From a checkpoint of a small image captioner.
Model: 8.22M parameters, encoder arch preact_resnet, encoder norm batchnorm, encoder activation gelu, encoder depths [4, 4, 4, 4], encoder widths [48, 80, 144, 256], decoder width 128, decoder layers 8, decoder norm layernorm, decoder activation gelu.
Data: trained on drawn human figures in many poses, 195000 training examples, 10.2 epochs.
Rows from block 5 of the text decoder of a small image captioner, named by matrix and row number. Rows with one number belong to one neuron. Each number is 128 + 24 x the weight over its row's rms, rounded and kept within 0 to 255. All counts start at 0. After the name is the row's rms in percent of the matrix's.
After each neuron's rows are labels from the 100 texts, of 14848, where the neuron reaches its highest value: "fires on" is the input token at the peak. Only what is clearly more common there than usual is listed. The data: drawn human figures in many poses.
# fc1: MLP up (decoder.blocks.5.mlp.fc1.weight, 512x128), inputs 64-95
# fc2: MLP down (decoder.blocks.5.mlp.fc2.weight, 128x512, transposed), outputs 64-95

fc1.91 082 [158 166 114 129 102 112 133 149 147 116 120 125 128 146 120 128 163 126 118  61 140 126 108 127 176  90 130 133 111 122 117 164]
fc2.91 092 [135  88 121 108 115 139 142  96  67 172 149 146 135 127 126 131 141 148 125 139 144 108 168 151 109 149 148  83 127 110 154 126]
fires on: ","

fc1.292 107 [143 140 122 137 120 161 128 133 136 106 130 111 158 147 131 128 174 113  83 147 136 127 130 139  98 123  80 118 139 118 143 146]
fc2.292 098 [142 120  96  92 132 125 100 129 112 123 136 132 143 115 137 120 131 132 143 125 137 140 145 115  95  90 105 124 133 122  77  91]
fires on: ","

fc1.283 121 [128 114 166 139 105 116 139 119 102 163  79 122  91 136 139 144 164 149 165 126 165 147 124 178 128 158 106 147 142 110 165 112]
fc2.283 119 [124  95 147 150 149  84 153 119  50 131 138 137 113 180  78 173 161 122 143 116 189 160 150 131 114 114 110 119 118  66 126  94]
fires on: "a"

fc1.62 110 [113 106 131 101 130  83 131 131 113 162 121 152 102 149 163 151 156 118 132 166 132 179 145 130 133  90 111 156 178 174 114 168]
fc2.62 099 [116 118 129 121 124 159 170 101 119 135 158 144 132 149 121 143 130 163  99  99 118 126 165 147 129 148 178 152  98 143 142 123]
fires on: "a"

fc1.376 124 [135 139 118 139 110 112 113 126  88 121 138 172  93 134 126 114 148 142 121 114 144  86  97 111 124 118  96 155 158 144 150 155]
fc2.376 112 [121 178 146 118  86 142 157 135 148 130 155 140 106 111  94 125 148 136 103 176 116  57 159  97  93  90 152 114 122 157 135 134]
fires on: ","; "trousers"

fc1.500 104 [121 132 126 112  86 148 157 156 123  95 108  89 145 125 104 133 108 121 137 104 111 122  98 133 162 157 143 100 147 132 129 103]
fc2.500 102 [116  92 151 164 177 108 145  87 105 115 143 108 147 109 156 104 106 143 112 127 129 147 167 128 129 143 184 145 134  92 153 115]
fires on: ","

fc1.318 091 [143 150 108 146 160 126 116  84 126 103 111 148 104 125 113 146 175 119 112 135  83 136 128  96 108 116  97  93 149  93 117 145]
fc2.318 093 [ 92 120 159  99 105  99 135 174 134 115 136  68 134 153 157 122 103 123 113 133 149 148 140 124 167 134 134 141 112 158 133 102]
fires on: "in"

fc1.239 094 [124 124 164  97  90 123 127 130 144 127 128 150 120 114 140  89 129 105 116 147 125 101 127 106 137 147  78 133 150 144 153 130]
fc2.239 100 [122 114 107  95 138 103 107 150 122 126 143 135 148  94 128 169 144 140 119 135 143 169 156  82 115 111 183 120 158 135 113 125]
fires on: "hands"

fc1.507 095 [104 130 136  83 156 133 130 141 103 143 103 123 130 133 116 156 126 163 144 100 161 123  83 167 160 117 158 129 159 133 133 144]
fc2.507 088 [128 146 127 138 116  97 127 133 118 132 160 111  94 149 137 123 124 125  85 115 125 119 133 154 117 105  77 151 143 119 164 141]
fires on: "splits"; "running"; "<end>"

fc1.452 092 [131 132 135  90 119 171 141 132 108 113  87 154 119 138  86 164 167 117 154 117 130 127 126 115 115 156 125 145 145 104 150 107]
fc2.452 105 [ 88  99 119 118  99 137 150  89 107 123 125 105 122 133 110 155  89 138  77 133 122 105 107 142  80  98  82  97 125 101 140 109]
fires on: "splits"; "jump"

fc1.197 107 [133 175 136 134 121  98 130 128 167 110 137 112 167 150 129 122 153 163 139 109 141 171 135 100 122 108  80 155 124 163 134 119]
fc2.197 111 [132 123 146 150 141 129 148 143  91  88 125 148 152 122 161 141 113 156  76  84 111 145 117 118 149 143 126 117 139 133 127 119]
fires on: "in"

fc1.408 116 [167 144 127 122 109 120 128 151  93 162 109 137 109 102  95 150 143 120 163  77 142 120 128 119 123 143 132  93 133 109 129 139]
fc2.408 125 [144 100 135  86 139 121 110 109  89 100 115 129  65 139 118 148 161  94 180  83 158 137 141 141  85 142 129 147 111 128 134 122]
fires on: "a"

fc1.357 112 [148 113 117 133  98 106 129 112  92 125 144 128 118 149 109  96 121 131 167 114 149 103 149 128 118  95 163 116 112 121 128 126]
fc2.357 097 [158 105 122 135 161 132  91 126 147 150 111 120 113 135 160 133 157 106  86 104 120 158 163 121 166 183  72 134  97 116 127 114]
fires on: "a"

fc1.278 093 [ 87 180 155 157 125 124 117 136 121 103 134 122 142 141 131  96  73 120 118 132 165 101 106 156 130 121 105 134 121 115 106 128]
fc2.278 086 [ 91 100 119 123 192 118 135 135 166 113 108 165  83 155 106 148 145 151 115 114 112 108 156 151 136 115 131 128 149  86 131 127]
fires on: "splits"

fc1.378 081 [122 114 159 149  84 100 176 125 120  98 144 153 124 118 128 130 123 159 123 152  86 135 166 158 142 168 123 139 120 109 113 181]
fc2.378 080 [141 102  87  93 163  80 117 146 137 129 117  73 130  92 173 107  99 128 107 153 115  89 139  89 104 121 133 121  87 116 141  63]
fires on: "hands"; "walking"

fc1.216 100 [123  85 120 156 138 120 125 121 148 118  83  80  89 145 141 101 101  88  78 170 133 153 146 133 118 105 114  79 127 109 135 118]
fc2.216 099 [151 141 160 105  96 113 140 133 114 137 165  88 180 139 130 124 129 124 132  95  92 111 112 137 119 137 143 160 118 203 148 154]
fires on: "a"; "and"